A small audio captioner, trained from scratch.
Data: trained on notes from a synthesiser with random patches, 11.5 epochs.
Rows from block 6 of the audio encoder of a small audio captioner, named by matrix and row number. Rows with one number belong to one neuron. Each number is 128 + 32 x the weight over its row's rms, rounded and kept within 0 to 255. All counts start at 0. Numbers have three digits each. After the name is the row's rms in percent of the matrix's.
After each neuron's rows are labels from the 100 clips, of 14976, where the neuron reaches its highest value: "top examples" is what is common among them. Only what is clearly more common there than usual is listed. The data: notes from a synthesiser with random patches.
# fc1: first MLP up (encoder.blocks.6.ff1.fc1.weight, 512x128), inputs 0-63
# fc2: first MLP down (encoder.blocks.6.ff1.fc2.weight, 128x512, transposed), outputs 0-63

fc1.478 080:146103140179101115087086109093070101121091104094153124135119197138166104080090103121161155128145125180072107078197155095140132107089076138134081153062123137135081101107102157139152188108105166
fc2.478 091:149111156116083129171072181130089135123106106158112115163126108121214113138114132115134159163088129111128083147155110202116072147119179125145133087194102059088097092123136127103126083120118125
top examples: filter opening; high-pass

fc1.154 089:121121134073133210130187153114134179127146151122133133042142178086133122136142097149110118144105170079078052145080167105107117107177117145134113175080091120174119169126145131129126116123178089
fc2.154 100:096197130108148076116116109131128092140110145153114111122156096119092160146072143122121074032130098125099167061094116128117097128109191146173187120149126141119122186134165123060117167131144075
top examples: pad; triangle; filter motion: fixed filter

fc1.256 097:175120119167087103111108141095135162110117107094174111141176162149080092076162114121162130174115125156121168146143122156084091160154096139178091110168096176137164093108148116107184048103146114
fc2.256 156:192129162122124135170097175111140154163158133068147143183159114147127172166157122102145093118101164134125146130084115136079097143146158107165098161114147132109106042113123142175092120138199030
top examples: glide

fc1.313 083:166126198167144083096084158120069143111110138150155137104155127109079152104144203140109181122104143163151201174166127136135097063139105182145137115166098132195129172113133167150096119112165135
fc2.313 100:156125122115132135125147067139129151128135173090149136131149152144143180131110160111148138106136123120118135168159131086100190120140152068160152151137180161117214168144160097115151166154104173
top examples: filter wobble; resonance; filter: high-pass

fc1.459 085:126131164106099099177109137127157142129109137129127187158098112147118146164130107096119153164167158153122167102125079116115183160161084204125139100096166159114100143193131124105148113150166180
fc2.459 099:131143134148109110120046159162076072156103116211112111116112142111104086119052089108144190132123123178197148176099130140054145150132129137063135128120149095087106145161116104123129150135172161
top examples: swell

fc1.450 112:110179209137185180080158095100158131182158139092126151115103115165106113183208102122109098150080176095103104138095140107080100100121155112174172142142115140145164150116181140140114072072145139
fc2.450 117:114117138102111125134064123150142140206113152137112161104145121188166183151130222166078164158093115155113108108165138134153120173122182092148113072164148173123109087121134099122183108162120124
top examples: pluck; echo

fc1.152 086:125104094094146168191128126132140108118156165123138139147146197110108115146097180133168152176088133123078125153186155140111160142157157066108144144131125133155127088164143107175102128108074134
fc2.152 080:102104182122165132129095149113109161090125146153122150190151105105141105145115087139131103095111179153059155097085162105124128094103151118171152171087101080084098093118117140143104141133150109
top examples: tremolo; filter motion: fixed filter; high-pass

fc1.98 078:133164150132077147134125159137154119074112083131126194128103165177131155092191155148043141113097145139092128146147071098078156121101081155075098025133169110162142118118092150185173104106124126
fc2.98 082:095095120119115101153119178122149136135147114151103113141121138113153111236109131142144162165057139139101105070156092116128185175104137129096121144124118011099068103168094132147119174072110138
top examples: pluck; tremolo; filter: high-pass; noise

fc1.414 096:146123105097139099101129120136177162106179093127129196062114114131115143115108147077126161167150164109114121130157142084171120115156074148063129105161120120115054149139126166158150116200157217
fc2.414 121:115137190135147148092139067145067155108111138138169133109115179204136153125090178131163149162159109127144134145092093123141166146134160138105110144136097183128109228149123118126118144099095158
top examples: gate; echo

fc1.444 079:130084087201149063124191105177088104110123135164131114109104136130139125065138070108147095119147110133137109143135128120111166177144162103104135156131141132114125103100116106136132137135128168
fc2.444 110:150108109175121155169117144142117116145142097150129093096116121122160139152133120090195149143163115091156120101137156151074102137130119141117156102110128085086129086150097159095104154142105110
top examples: band-pass; ring modulation

fc1.81 115:159155124060127088127122092111136111111120139134049127099074112119123088162098124127046143098131155131108112145165128090184138116150141127140135079141121120145134165098115142125035144085146111
fc2.81 181:094145116140101115155147119098131095182118120061126066184123136166115138100133044136105154029132136155221139091082148145154149095107148145174159097191126161184135116048166142140104074082090125
top examples: tremolo; pluck; inharmonic FM

fc1.484 079:125149153178122130104152175078137110155122134075162147182197105121153120078066149097138147172120095187122095142192100124115128150095126155079157138118098144170101198092101177104144132085100120
fc2.484 088:152143114164117123171110148127078118150103113119085141145151104106172101169077158202090143130112180147125104142197099152077087065170080086142124075052121044137094129098123129116084120091126153
top examples: drive; pluck; filter wobble

fc1.469 081:127155138121125122084101103113082112086066146150070148146158128110116150097113131136120163146134154134159098175195085114152092039147082163104135113156085173148090194134075133173152146132147143
fc2.469 091:126152064107099129120121067121117143129143116147152098093081146148085193108116164126143129145104117084127149153145098094094162143091093120134134140151192116116199166123151153122141100137117134
top examples: filter wobble; gate

fc1.64 083:162119112116117105117124093120186118100147117143132152144134165146090191167131086108125090001152139155100110151095103151188117143137116128114093077121134209177119141142139137118155088102169113
fc2.64 087:152134063120153114170129129149145107197104152110171137128131146105142133190107153176147080123201123109093121131165131105140134160119125114092139146126139180104145170106080149145145075177171164
top examples: echo

fc1.273 073:094110157215094115098171151162181085095124091117138131122103116086124078143088200153150121140158109196158062131119107139113123184100180134103086106109134143135065161184125133087130120087161170
fc2.273 093:086074147115102134120127144167141081152094076153095132148127090116172137147157115178122149146132172128087086081147078136148128112077163107088163163126073118085100100196115109131142159059093164
top examples: drive; hard sync; filter: no filter

fc1.440 080:168139179129093179135070099073102109152111127119118118171131162117164094115121117141114161163126094169179123164140107151087103115059130097147138181134056120103137082103072178154171102039097158
fc2.440 119:179139096127104129159064190136102130100147116136139084159133112082168072147119105093096168102107125184159098124150114159160117145122153109128070071125119083109022105134106139128110147113103064
top examples: filter closing; swell; filter: band-pass

fc1.312 085:114130153165100081080092139116112075133132110127141103137107134104079110175114106159139185149142084120124066138165087122147136135123136083161173107163088102143130137134115182125192159090198157
fc2.312 118:112099107132059113149082196153095124116145123156113098177119099090142127140083138144114156130154078162179115072175149145098063139147133107100120105108071120089111095127124141149143178164117142
top examples: swell; drive; ring modulation

fc1.507 085:095102111129125121093180110121118105205075164139113146091148161117135087150142074203169119104097134149110097133128145106105133119106164094119122106192102149091132139080109096139125071127138119
fc2.507 088:118142130146130162094128103171101110140136101144092103073106189191123137112140166124124103118115121095123189104094108135140142136138120187114173137148142067111128146020211169132122110089134111
top examples: tremolo; notch; bass register

fc1.511 068:135131170153105103120127132120055092094131089148062171139194132082149143099105143110076151157159098162134087116145083071088120159100101120152113121127112130137134101095156193137145137115080145
fc2.511 106:135118115117112171221073156147103122147137107133103134151157150130195119142099167093132115114118125174128095114108095185119096119108206128150081095147158095047059107121098136148112068112141192
top examples: high-pass; tremolo; filter motion: fixed filter; oscillator: noise

fc1.233 101:184084166107131155106073141164154138112085148155115182146180144113070109145175168135129091177156149123063096213129115191147106112177087147168154119089118177092114109117106115118114140204116107
fc2.233 108:113126130102132131139119069095128111068146154142140146181152125085115104157061178131113145105184157170147106104092133104149111153175183117101153142132172175124034157120083150142141097142099174
top examples: gate; inharmonic FM

fc1.131 070:161106150123097138113142127135100111169147149095172108114103131130066153158116107117152148163137120151173106175165061164109156094080069137130096130156101118116033192120128111134107079090173092
fc2.131 072:165167074127157117111052195085070151172094126176099141149134126106121077092195103137077127126162084101131125083159136113148130113075101060158102105104151111083093142156096107102153164098130142
top examples: filter wobble; resonance

fc1.356 081:161093151203085106098157086079110136116133144110151115211095115121168094137155125136170127101186119165130125134163077155129080140091086134149077114122141091114099128120125107140128145089132179
fc2.356 121:151094096132074119134131191151101126162167133111149094177130081136201126128151128115115116141194126240124110084138127168115126126118102121113120099105122125072099081142126123136129176107092085
top examples: pluck; drive

fc1.400 073:126097123132099111122129181140139098176133107134104108176105174144187098126151130132073142187136114137143141163134082124062174116130101120127111101093150135151124142156147157122137135072158110
fc2.400 093:118094086114065115182120114165128142148143124166118104150138137085168098193087123132186141094208075168142094101175114153093107138136121096132127078132091139109148085120106141086161140148098126
top examples: tremolo; bass register; high-pass

fc1.302 083:099123048118098125145115162098161204139137116092074202098118148121124114145144123134108118169110096104101097113131171117106151063142118144140115151121087113148124074125112122115115171173134137
fc2.302 101:162162187126096132129185099161101158092131108114159112167116126167121121103079132142160163131048152121115103132115096156105129092153138089132109175137136115094087206150119140122149096100108147
top examples: pad

fc1.159 112:108109106114138073079135145096211103096122096117065102166078128085102197139129149138110134179072115125141103111178134139137099113142136123120086134076149137127142180190133142127137150216101118
fc2.159 167:144123094105151054105139124087186125148112148068150155126103101159163151128116089121143076125117164169077105069102118126107106110137179157204147167127104104142175068158113128126134154179160123
top examples: echo; swell; filter motion: fixed filter

fc1.408 081:116124167216129194139064135154092138133187107136069159131171150143131144158101061125141198143121086160105098114149133118163094088104087086111162153116118175146088153138146178133149147101089111
fc2.408 103:124096119113136133142119162138114112107172113140144106161101149128157139202122113109108160120137115139136084083132136153112037107139114103167100076114096143082071080117096111141136176205112104
top examples: drive

fc1.500 105:117094150151091212156129148153147138132098128068131159092143173177092106065143111134136118157136119154151192124075134149112128124128098139152133129205142163185134110140123100149123068105067166
fc2.500 139:118129140158117141122141168158113153164104138088160128128155147182133114097127137142209094157107154138120111124058103128057117125121171146184097192082098137119177047117104120147154118122157131
top examples: tremolo; ring modulation

fc1.413 105:158171136131136133084166095131155082157140166116169076116125106123119157169192121118119071134110138141097132185130175126129063121141141132167118148122112134131187118111168145094111118149146144
fc2.413 125:169123103139130127166067178166152130110136136098105106138171119133101118106112166133120146209075101151108171145188095127120086141150124113188137112144151125086082154155123116123159102191124119
top examples: echo; gate; inharmonic FM

fc1.88 077:111067117189143122162127163093097129082129143122073144191111119120141123124097133086171145104139089166122089114118100184155078114095095088173101118148078169133127146116131146177158135102123045
fc2.88 110:133126119143109149116101171136128079100156169116144138120124101105150123188133083100111117093164121135126133103139117211110162144121083140135134115156115118032154061119138107164138188163127087
top examples: pluck; high-pass; filter motion: filter closing

fc1.501 104:156148142152138143138118166155154138131112085105117134140174152164061071062167111132139106159186132091113159161085118145079130132159124181138138100120113176094127143089093108112165105148129138
fc2.501 144:163106153163110146114102196160138164148125108104149187161135114182112163114108140134178066116088162143145115091072092140075087176166131112123120146081150113126144086157124116145124100123174108
top examples: drive; hard sync

fc1.29 093:070126125091136090070101160142159169133126102135131192076176104146117095145185124095109145148120120143133107087141146121148128129115045118129116120191147120187111125091116164100134196121127141
fc2.29 110:145136167104168189097163104105093172075138123143171116085093196176089147117094176104205158127115140084101126157156096099129141089109168104109140160143151126122080208146163155146146095100106199
top examples: gate; echo; ring modulation

fc1.415 103:147118089132154086109103136102164124090108126146118151118172149053107138154122145099095160123116112112101080115227116112145065106180141149205078163045169155066090152135077124090163192113155084
fc2.415 144:135133117114154106083064176179161108140092120117072166144143055127109136129106116092150088149085127143155159123152116158098075176158119128148163120111112065073123134180109119100150169195188127
top examples: swell; tremolo; filter motion: fixed filter; ring modulation

fc1.13 100:126138114068151068068156127165150195161176125157141141005136109132113126136145153098132106115138126081149070104120176082144113093188154113132146107176156121128119133179149134159122127092186151
fc2.13 141:130138192122130111061127095128077159123124090094156188072059177184138112117133154113170108103155133090128177125122159062132131107172117136117117152142113156187117211144106116108139128116133146
top examples: drive; triangle